python train.py --num_classes=2 --activation="gelu" --kernel_size=3 --stem="deep" --lr=0.0028 --shampoo_beta=0.95 --eps=1e-08 --one_sided=true --epochs=13.1 --weight_decay=0.04 --adamw_weight_decay_other_params=0.05
Rows from block 5 of a small image classifier, named by matrix and row number. Rows with one number belong to one channel. Each number is 500 + 40 x the weight over its row's rms, rounded and kept within 0 to 999. All counts start at 0. Numbers have three digits each.
After each channel's rows are labels from the 100 images, of 14976, where the channel reaches its highest value: "lies over" is the class under the peak. Only what is clearly more common there than usual is listed. The data: rosettes with rotational symmetry. In brackets: how many of the 100, against the usual share in percent.
# convs1: first pointwise conv (model.blocks.5.convs.1.weight, 384x384x1x1), inputs 195-233
# convs3: second pointwise conv (model.blocks.5.convs.3.weight, 384x384x1x1, transposed), outputs 195-233

convs1.126:511438490488485490506508463557510528532507590483511514487525497530568477519498461442465506414474539498535496469488453
convs3.126:509505515498576450509434508471488487497494501529498471432496464438486484484505423479480457420513492509520533513485543
lies over: rosette (92 vs 44.4)

convs1.108:458455499520511509455548540513518432565520550506488519506579418460532494566469487490548472521524522513557479463507475
convs3.108:435445517433506514512485503527455476461466514456472504527515478494493533478513568468477477580456520499456462453466449
lies over: rosette (76 vs 44.4)

convs1.372:528494519470492490497500521516545488494524555524521555527514492439465481482474434456521533528438503504512470524507626
convs3.372:628425487509466493552439503403447514416465523498403522394547483499543517495463470472551554509567507448516415455516445
lies over: rosette (90 vs 44.4)

convs1.200:523492465483537496450519540514479478561514436445466498430452436503504450539517482518473486559493452515536482462492544
convs3.200:529493507468488482512549553495462514492488589509594569497531496543566477534479455488517532469460573480509495512508398
lies over: backdrop (92 vs 55.6)

convs1.92:529513449496536553434509545517474551519505440496494559523468502507542509491521469523470480461476413542574515503505460
convs3.92:519524517528471449519549481448509491551500469509528485497487511496477472464509502475506505505469546441487513509483500
lies over: backdrop (86 vs 55.6)

convs1.142:510574506538552516486604503563512495439505453550533494512503536473477475473457503519539500525508467518517392487540496
convs3.142:490507471520545519514462539493502484516492457486478515541508512557595466524507510442524484468431464469517467476508473
lies over: rosette (93 vs 44.4)

convs1.194:442496505450489468550482576511458510542605474512505501451532491478517569489519583425418439501568517457511537514409529
convs3.194:507510540546526460526462578491469495484478508456551507504470575491553563539464516534531545539539504465456450473475492
lies over: backdrop (87 vs 55.6)

convs1.69:503478509505507538568498377401500527504471527439491556507468464502530564476534509506534576633505528412492541460513513
convs3.69:526450510476458485444493521480444505494523529497509536493537578384536496500456488454530502515534471510466512472507513
lies over: rosette (74 vs 44.4)

convs1.0:460400497513537554499509491519440507559554567560468527457560470454478477525567557487543440438475580553473465563522540
convs3.0:505516463507480577459503469492497455542491473567488489488493514463495549531431454457502472529540477500530505511539429
lies over: rosette (96 vs 44.4)

convs1.309:522465496517470412450572636488520463546523547504489497534539537566536505537466470459441479472463472537478460478486438
convs3.309:582561490473485520429506531555474524546506538497514489481504553477548484476513504531494508502497440476470480585503545
lies over: rosette (84 vs 44.4)

convs1.171:499500465526476476507493578464557427514523525482506466518541532470551523489504498551471441482481493506522500527464535
convs3.171:491463398481516483484501531477518492419494483555568487532522463534497502447481523514420506466463502486526570444482509
lies over: rosette (100 vs 44.4)

convs1.122:573452516493435444555534510465593472375488491486517518526520479522537475498447510539525537548508490451534530460429447
convs3.122:537507483519469487538490520460466505561501552451465453491521544406516525532513505491468495531562520462476496547523460
lies over: backdrop (84 vs 55.6)

convs1.271:523494499527460481536432510463503500509476538512496455456489517447441525492501477443426539423468531508562479485661538
convs3.271:538513527484505446527542507518496435517500547479546471508467486475485544509389507475469498455501486507512542475522469
lies over: backdrop (95 vs 55.6)

convs1.14:463523526509566516469475522515532523523501520464511553471503494521617537491516535492511465484520493517461522497556616
convs3.14:536548489510438532547461480520557533498489440487569501464455417527559419491486541550423561450475478476515497461450590
lies over: rosette (74 vs 44.4)

convs1.119:536497471488560444494476519521460540521502450456520459494483498493502434499507601485490506477504519559515532499493497
convs3.119:449570509494557471538476506437495504452476479520638471491499514469420530504523486476564473462421497524547564463491532
lies over: backdrop (87 vs 55.6)

convs1.251:546518534478538472472511477474464617473494527496520520519516498461450531445468468487470448497537520476489530487503524
convs3.251:457446430531466446468491529532475487529457455507575538462491439491514505468508513564567442523505484535472467475524595
lies over: backdrop (84 vs 55.6)

convs1.299:525541515498474548497538510503546531490483548438499513443512435484454447489481466474605511560473460479544517423501446
convs3.299:411512495480551483505571509495505502502523447482440427527477575396545498522567458521441475478521537494507451538497490
lies over: rosette (98 vs 44.4)

convs1.348:522504491526518500534422530511516459503557500521450492487466553441597495556489506522535497428425496548461525562503499
convs3.348:477528496506515541501510523550561499500474546496456530574513500459446517514475625485534505425525511513499443467515505
lies over: rosette (93 vs 44.4)

convs1.343:551473499520545431519540442538535486487516462476536488536500483532545503436398471561521479542456510478440513479510495
convs3.343:530569514474450477555476473440509471483546517487529500519439496479510535513486577489488556503584582465494458625533454
lies over: rosette (95 vs 44.4)

convs1.88:488473506526531559472464499486477546534487472501503514487535464485469515522521525491573432552459442454546468472467475
convs3.88:448473516452451480464481437450552521483540466441559517510446416558472458496454515475457494493410567460450486459473564
lies over: rosette (96 vs 44.4)

convs1.196:490477533496480518416533420467571503586534523512470536481512486466471497472512563509536552487562565431509567415532452
convs3.196:421485455547482556499472502518524450523528493508460466601501486481485495477466559516571493450479510504479522458520449
lies over: rosette (98 vs 44.4)

convs1.38:532496512539423522522445535501441523507479535461458476466452491487485479443495535529484447537565489490470543453484580
convs3.38:529529512500498481561492521510493488485477551442557506446479519492563508477441518484493425451516496530534505523527535
lies over: backdrop (98 vs 55.6)

convs1.6:542447506462504516475489476507484501447482513521561547485485428533435451437486449516501521527531458490546489448522537
convs3.6:416514522481469482480473420494469494534500547503591512540513501493433453534527485498510491528528500550530474453462497
lies over: rosette (100 vs 44.4)

convs1.357:505500418489558488503466488496494476552454519480477533500498482486513415547547476577504547448509586526460470492473479
convs3.357:465517455534506539502459557492482493489505542485467477523532493491566514468510501483521533484467443463511537543494538
lies over: rosette (90 vs 44.4)

convs1.90:487597481487445449527482475463526497481467439502550464531457508535513503457513506481459504460520509511517499453527396
convs3.90:467509534481490448488529495510507476473512527496520532557457543465437518447488517507502509522532573529470497478553414
lies over: backdrop (89 vs 55.6)

convs1.247:476483549503408457532466456492479532499501471446468463462515506415557486497420529545492499499516458518481528511460566
convs3.247:439531481476483520520530514508524470517461462476587541412469428515462459513496533425595466516461498461469467473502473
lies over: rosette (99 vs 44.4)

convs1.238:532594523471495586492442493548455531505536514427403570460487475471527479527495497456537472479462394447563493598501440
convs3.238:510539455484531543422490449527465446468555473507503474444527462494466452493473429473518489547549433461475520458503529
lies over: rosette (72 vs 44.4)

convs1.281:431528452490456447504434546485471537451520568512514482465530462442484508470497440467558448511532547574506464508471479
convs3.281:579497459526529450444509499518466490488534467567503526559490484444527485491508504535391471492493448511520503564493537
lies over: rosette (100 vs 44.4)

convs1.304:475460510508528532526470465557488574447481490505441465487431542454522454440538543440510517493514446515553503482495453
convs3.304:488487465565544463473539531496468484498540471564487496524545561463479527463504462495533486484564447570590582550579429
lies over: rosette (88 vs 44.4)

convs1.321:496563518580612453518470588535458494532570532525448574385518527481493541542451520501517499427517504480539473462545476
convs3.321:534492518488539520574498533478439457454472538476531473501524576475496510468464474500495490500468461432486511531520470
lies over: backdrop (96 vs 55.6)

convs1.341:440485491490521475538538435492493499464514492491604573563457458463561516581417538543472504442511504497552559445526493
convs3.341:570474498521503498506495485463444541556509461503448474480495576459426527423518517494485469511530571541496577507493562
lies over: rosette (96 vs 44.4)

convs1.214:511468449510407489525542510468546528556468470519497522515501457465585480566551510473458475459524503455523505460443458
convs3.214:520481491551505473536455535514512480478470483504525447512492528475516505434547457483443525482506534511482498477505494
lies over: backdrop (94 vs 55.6)

convs1.307:435446517502480444475514462466469512543477466511504522467498468546467514472463510563510544538485468458484481500498582
convs3.307:502441535550500412483503551543475496481505482598434472508564559458534497492528441520488504528573463595525491486549423
lies over: rosette (100 vs 44.4)

convs1.168:470526516538522478529499505598557474442519428487481521478515508517510509509437465508577541550465413486526499603517535
convs3.168:453495496485489581461538431490506451537481425467461546471552434502450491514507498552476451507550518454481589489452498
lies over: rosette (83 vs 44.4)

convs1.4:466520521464479524517481454472547488523472480491498448506433487497437498442468450504495470513594534491546532487533550
convs3.4:488467463467456538530482458535452505480553506496552583438523487563550434450484470495583456543564515500497538520489522
lies over: rosette (100 vs 44.4)

convs1.21:531543459518477537494515534477439469511511466466483442469463561556567496455548489519468548476534548543477543469545472
convs3.21:513474540501455538529544487474575453495455511510582495533485433482522529484471559500476501550440548442500422601552549
lies over: rosette (97 vs 44.4)

convs1.313:594509482493413453411573499509507487439427520436510533522562541509469522483451566460446490454531429511523583569517424
convs3.313:613509555488488492571580550507544452514495509548431530554516533561448482499432532520609559537541516522485464457510511
lies over: backdrop (100 vs 55.6)

convs1.217:460507537512464491542507533554577478480529482448534501654524576512516460451489470516436498545548470448542548501469492
convs3.217:476485423459488528558516507450501497443446537470473475541484425476511460471475528452421496476466531446516414479443510
lies over: rosette (90 vs 44.4)

convs1.290:490529484501494532495494587465443510561480449614536382477478526526477560525484492493484485439477528545470382577476476
convs3.290:504506529541526483489478468532460482526532576463530526496495479484559546568481546562530537527522481499479446599557431
lies over: rosette (81 vs 44.4)

convs1.184:497557507553522581524500441497484503542498595555456552411515463550471487459549524518461519506486549493527438525491494
convs3.184:517460530516507502462537549486544484572502479519500530517531405592468500469544491458499531493486495532514480480459518
lies over: rosette (94 vs 44.4)

convs1.295:509429494479433537551473383563487499531440488540471511502508579417492536504518446491508468490405490409449471574472487
convs3.295:487530505550513549451475464512468465535575508545508499444542528463496505482533506443552456493527504504482506511522499
lies over: rosette (90 vs 44.4)